config.yaml
horizontal_flip: false
widths: [96, 192, 192, 192]
upsampling: "pixel_shuffle"
final_lr_fraction: 0.01
Rows from block 3 of a small segmentation model, named by matrix and row number. Each number is 128 + 24 x the weight over its row's rms, rounded and kept within 0 to 255. All counts start at 0. Numbers have three digits each.
After each channel's rows are labels from the 100 images, of 14848, where the channel reaches its highest value: "responds to" is what is common among them; "lies over" is the class under the peak. Only what is clearly more common there than usual is listed. The data: made-up waving flags.
# conv: 3x3 conv (model.enc.1.1.conv.weight, 192x192x3x3, each kernel summed), inputs 64-127

conv.1:159102116090145145117098087111129103150126131124164125118119137107109125128153122091121147098117110130129093116151086099094120123139097126119128102122123142147083158129136163124104087105142090
responds to: many stripes
lies over: backdrop

conv.149:112086088123122149112142092111117118114118113118102155167117123150094141102138134125086095109113121117126131100157110106116134160124122097110113100121165115095161141118146095132118143141116142
responds to: flower
lies over: emblem

conv.175:093079074098134124156114112142145155156091093153111148136136143148158072102123166104131091110130118119099085097125127126122111121126117057119114134160161137125128131139122140108082137149179122
responds to: many stripes; crescent; ring
lies over: emblem

conv.30:116145151146140147072152085123111127105142089057128126135115092089124087161137107125135133125122125090127124137134121108114132147119137095139128133141158119131117121139119137129139132098125130
responds to: flower
lies over: emblem

conv.137:112078079115172128106128128125123119106107117105141120147105103091152111130158166133113113107126116101135101108149143134120138127081078115114118121135159084135153155111109125174102097142143141
responds to: diagonal band
lies over: emblem

conv.190:127095118103105090108098096076149099141133091145099115125137115148136115118091150112128131059114137124112114125119112111105084165119089115116100110087144114108115110118128130114093104166149138
responds to: many stripes
lies over: backdrop

conv.124:116128167127135119142114105109106096120143109122098122114080090076116157114116075113101142117138162125136105104130127119094128114122113157139103138117105094127115126148124104103130101045126158
responds to: triangle at the hoist; border
lies over: flag

conv.82:176188107148128144095138134152134113105130118163109119172147118131126152127099111135098117172112087113143138164092100131103080131125129118026152139110128126126131134143086124164092134152163140
responds to: emblem: no emblem
lies over: backdrop

conv.27:116137147156141153070125131138100114086111107144098133144119124131131169111106121199139153138115131131114135146166127113141131142132136133139113123135000084136129163112114079123138153094133147
responds to: border
lies over: flag

conv.154:073132144122105133100104146084105157118110096090119105105086089130134105118118116131127166112115145125130119097113132125135128150088101118129146113104131090107131121163134094120120105139132162
responds to: ring
lies over: flag

conv.35:116100164151113151104129083131144129089140151138120114115126122156122174135128131152134165123126109105123123134126125102135100144170125103113137101146134139057154119102100127141167153120130126
responds to: circle
lies over: emblem

conv.11:092107132092105121095116149109147138097098067150141128125122104148140117121137141141115083114100119118091117116141151138119144109070078116144137131108146147124089136124132150099130126164136143
responds to: ring
lies over: emblem

conv.3:151129148087138109090114143135113144113133103131076116102104151149132141104094111099122183114126120138144154116129113114109107132111178125125118132124029083149132116150117124134135155128089128
responds to: diagonal band
lies over: flag

conv.128:111130155169132136105124122079144150111116112112117102138124133153110122113155179056139126134088127131137131098078111097127117145068102158122090118108109162148114129154135120144137120178163123
responds to: border
lies over: flag

conv.112:133131139145184123118126157112119138122117110094106076106096100155139149111113155089131168115099154163111115108068119133135135139138141123153128122148066119098126115158110130120132137116118113
responds to: border
lies over: flag

conv.18:142129089097101114101141102127143113109149101122131131122103109162160127119092127159110183106131127085082122156139116118104130164098078106160134091129171162095119138119103114148133094162127131
responds to: ring; corner square; circle
lies over: emblem

conv.12:150156126152135101144123124080108139154094111125131077111134126124122088122143153101121129107109116135102105144075152117121126116118114113114136108141149084075092142145132142147105134162141149
responds to: crescent
lies over: emblem

conv.178:095115106123133153081122145173142151117112153112067125144088095063117176125126077098082146132107102149137102147122118098107162073128125113120147142105109143161166119149104118145153152076141129
responds to: crescent; ring
lies over: emblem

conv.44:120075102114146134083108133095125102141107121103122121147102107153130106129119152110113128105103119131120100155172129103139161128106116088111127135096151143152161100120132138142112116169129118
responds to: emblem: no emblem
lies over: backdrop

conv.20:106088132114131111159162115078153134155143139104097123121110083130117122095139145117088137083125148111153098126147123120098134107110100124119125101104163157077101146143127120187098113115148148
responds to: crescent; ring
lies over: flag

conv.152:134130096122101151111100112122134138150149125142082138176100104145141127123110116158107138136131131135105120133128110119099139132136146124047092139102099149139111133106102111134100137150130104
responds to: emblem: no emblem
lies over: backdrop

conv.107:128088096102132140114094141072094140104114117131143148093082090111144096089138140091116158092123104150102072100132096130126141137130114101142118118135140126131107122153097100115130105107117092
responds to: many stripes
lies over: backdrop

conv.36:130111093124161097096136150122082118134121145130129091107126150100084116092136137067105167160122108157123109108145146147126142085118146121116093149120082117172135134146119134117121116139131133
responds to: diagonal split
lies over: backdrop

conv.81:091102102087080137155121092087130119086126113098150143113100124152132118089157143128112079116106110073088096118134153128101139110097103148116134119129139139137104129119131154104148106161124116
responds to: ring
lies over: emblem

conv.84:154101143092145096072101098074107115110123150134145115127140145138122103132161113121116159089118105122113124120131105114108120100152140084138117107126137107127097163122108141138150087115147111
responds to: many stripes
lies over: pole

conv.177:096132133117113142123134104091115125087135118092098161169090064121118160117147094123117122074116132122153116139133120116089120194134130118116114107121152154139118117132118111123133132098116134
responds to: flower
lies over: emblem

conv.31:146125095103109087071166154131104116090122106101149151077132114128108118130146124101145105122106119133119123166103124133118148110122103138138082115148101111132097120134100133165082153146141124
responds to: emblem: no emblem
lies over: pole

conv.145:156152079132113134089146173124103144125096109152133125130138126135175133152121169089131184143143130125133081106185143122126139119107151122114103156131126141143127120129079110163138174158155103
responds to: emblem: no emblem; diagonal split
lies over: backdrop

conv.117:130114094133123139125143125105120131120118135143107151149116108142132135114104157090129135118113075139123144139130120127108106142075156118106115154069073148130110134148116114126108142167128130
responds to: many stripes
lies over: flag

conv.180:077119150097134102156094115121105111155144124109101085068081098098136108150097130107101129085124106121140105130128120129108136111128121115138145135129170086110111142172115112145114117139153155
responds to: crescent; ring; corner square
lies over: emblem

conv.28:137129132108125099153112097141127122141111107115111122135076068094102133112096120162120133115108140106120081146103127163097117134116137112126155120108133112159138102140129114129098112099115165
responds to: ring; crescent
lies over: flag

conv.32:143132112106131103149141119160134128124124180149126102108130146150138111132157152153145187188127194116121139136115122108155145138152130146102116136149156130141133141106104145138135122199135079
responds to: crescent; corner square
lies over: flag; emblem

conv.80:119170121124135109119119123078158127143128170151109117145122087121076158128153098071080121142133122145102138146091108130088099131172079118128107112080122090082060121154122114101160122079106137
responds to: crescent
lies over: emblem

conv.97:139138158129128093076158100106150105074101129111151116130145138083069121149119106057120082134130108091137113104112116115111120104130106128126122077119082132113119154142129112098136116075101114
responds to: saltire
lies over: flag

conv.158:111130146118141125110128127137129160118130157155123122134139143091119129103167104051120150137125145097160132107114095127133147136102089127096141134129103144156144165143082118125157101110150077
responds to: many stripes
lies over: backdrop

conv.184:111091126134183132136149088142145114130126137080111095168119126147170105155146167133131104118098156137163114098143118115117156108089147096131097107119161135151155119107144113118157144106091102
responds to: crescent; ring; many stripes
lies over: emblem

conv.17:098143134125141104086105103090139123119152116157109127107118076125134089149137148061095113099175132126125163116134141155143148119116090092116136116134137122117077099132132128146088130139156147
responds to: many stripes
lies over: backdrop

conv.135:155107132118131103129113109138137068164123129100106092117118100067101077109121121085126089138129132121121140083118153091134117133121129136154163114141165113132108082144127128141156152110128153
responds to: border
lies over: flag

conv.26:128137151138125174123093105128104167098152166122152075138104157166119053120145119101142164087161147073107119102134114113090120133131114113145107113133088164098104129071137159123090127116098123
responds to: border; crescent
lies over: flag

conv.66:142076146120112126129131086135127077127119112141133137145113126066153123108145089149132109100148131064115108115180133071126107128126107152117164134097148134151141153104126122130157097089129130
responds to: emblem: no emblem
lies over: backdrop

conv.48:129149093123148126112139122114101119133150101138113143098121136117116124132119110109154127106152115100123108086160112150113093116121090098127115146123182092105124121104138136116103115095123152
responds to: flower
lies over: emblem

conv.46:103111131148121089105100105107112132093114120080126123097097127119163135068110152133143143137140136132098109139149153164140141110113116128128124121127114109141120130130129116128103085107090154
responds to: ring
lies over: emblem

conv.52:111110077088116115092137088100135126111126098140120110129079094131144112095150133142106138095117130071128105143162143125111129138110104161096136123098119123139122125088137107156087108110126156
responds to: border
lies over: backdrop

conv.99:082124095091184130096127112144098121071118183113081106127102111121087133134146128107110146140156124129163133121143151150096128123131125119140109120160146143143132092135133125146093127121127134
responds to: ring; corner square; crescent
lies over: flag

conv.179:109118119122124138113131128104130134135111130103118131108144120112108129109064128115104145144112093150072116123153144116107137118171124111141153137117133156122120120085142109126143119159137118
responds to: rhombus; many stripes
lies over: emblem

conv.139:124135094135143122098144116117109161093112123134143157128105118076124098104096104117123081154162151107152104079141114116110134091130120142131124102144129135122146120137114114117148108079120103
responds to: many stripes
lies over: emblem

conv.51:127089131117099112148168114113082105168132125118135159090135112152085169134095128123117104121101118123157112148123140127126098098106088134162115135156113083062133104134120140172155100113131154
responds to: triangle at the hoist; ring
lies over: flag

conv.176:092150147142166143112151147086138140123086136167150113138123110119148102135104144092113140163124126132140115147152131139110148111105111104123110151162114130061114110150114128161072151137161157
responds to: crescent
lies over: flag

conv.93:096099161106119088133142092081138109131128128164135094132124139147098127082130157133129136110093144128127117143121125147069119119080101143106105128150154084126143130092135118154108105153128117
responds to: ring
lies over: emblem

conv.88:135122132144179143110106124123120095123091112119104103097045079067103068123130130148116188108161144129114120122143168117140126150122093105115122122148118068141088114177124140172082121126139156
responds to: emblem: no emblem
lies over: backdrop

conv.187:094139150107106154110158102076124127093108096107127149163138132124130162133122101119127107117133123092160137131161101104125110140073084130120142109091101139110123143107138102101152133134090121
responds to: many stripes
lies over: backdrop

conv.91:084102125115116153101154103099077126063080111123115126138139154120141130126130125120110124123125118140106075100154112099128139130122135148125094117143082103147145160070125093093141142136130154
responds to: border
lies over: flag

conv.126:124145152150086161169151129121098141154138093109074100089124114129126153122099124154098143108109135112153141174072112111112108140102125114127175136158125114128078101148154114158092120142103118
responds to: star
lies over: flag

conv.125:122110090134102134126094101106114140178117137111130167153131091159134105124112124083125090093119107144127130124153146122140177136118132102131176137123110151153145146172130113106151144158099139
responds to: many stripes
lies over: backdrop

conv.65:133087163145120143109129118093086119136111102115112124079123120130119122095115107142115125127123144135170113147114075117109109134136104113126113131124108118076072115166113143167110131130108149
responds to: emblem: no emblem
lies over: pole

conv.39:126096121110129106152167147130132066140138105108121104133123138163128107119160198124147112148119129107154123103147141114116109135084147122124148116128191099130144120122136141136092120168159112
responds to: corner square; triangle at the hoist; ring
lies over: emblem

conv.143:090102163113103135153121105123144142151130071119099107137125121068122137099106074129108183080119135135116103116140150113102126108064121119144125130133144099129131118086131125122148119092133162
responds to: flower
lies over: emblem

conv.113:107116111105119124156119084082093099096088099116101158124082073112093144113140128145088108114095103121140132110132116162107159152103105125144105098097176113117112136141149127128134106107092112
responds to: flower
lies over: emblem

conv.167:107123123099126127119157099132129107152096121141112113125107136091088124144121100115120105111129130094175127107168142116091097128097102122147156086092109125100113161107120109140099131082100135
responds to: crescent
lies over: flag

conv.183:103113121100118122129141091110101107136142135105115160108113092138121143138104151163155121151132139124140120135158110144117105148154086109129107136159194113089147098170138123151124096171146118
responds to: corner square; ring; crescent
lies over: flag; emblem

conv.90:101109129096093143114143099090137142102137147096073148152111100108099122115162104083100100079139142116116131130120137136104125134111089143124134125117140129155118132146146125145099144122123178
responds to: diagonal band
lies over: flag

conv.144:088139131087104138116120128157106133084120118135105123112138131099086148124129071149122071118133127095129141129141113103129142123135105127146063118116144134148126137106124135104105141115127123
responds to: saltire
lies over: flag; emblem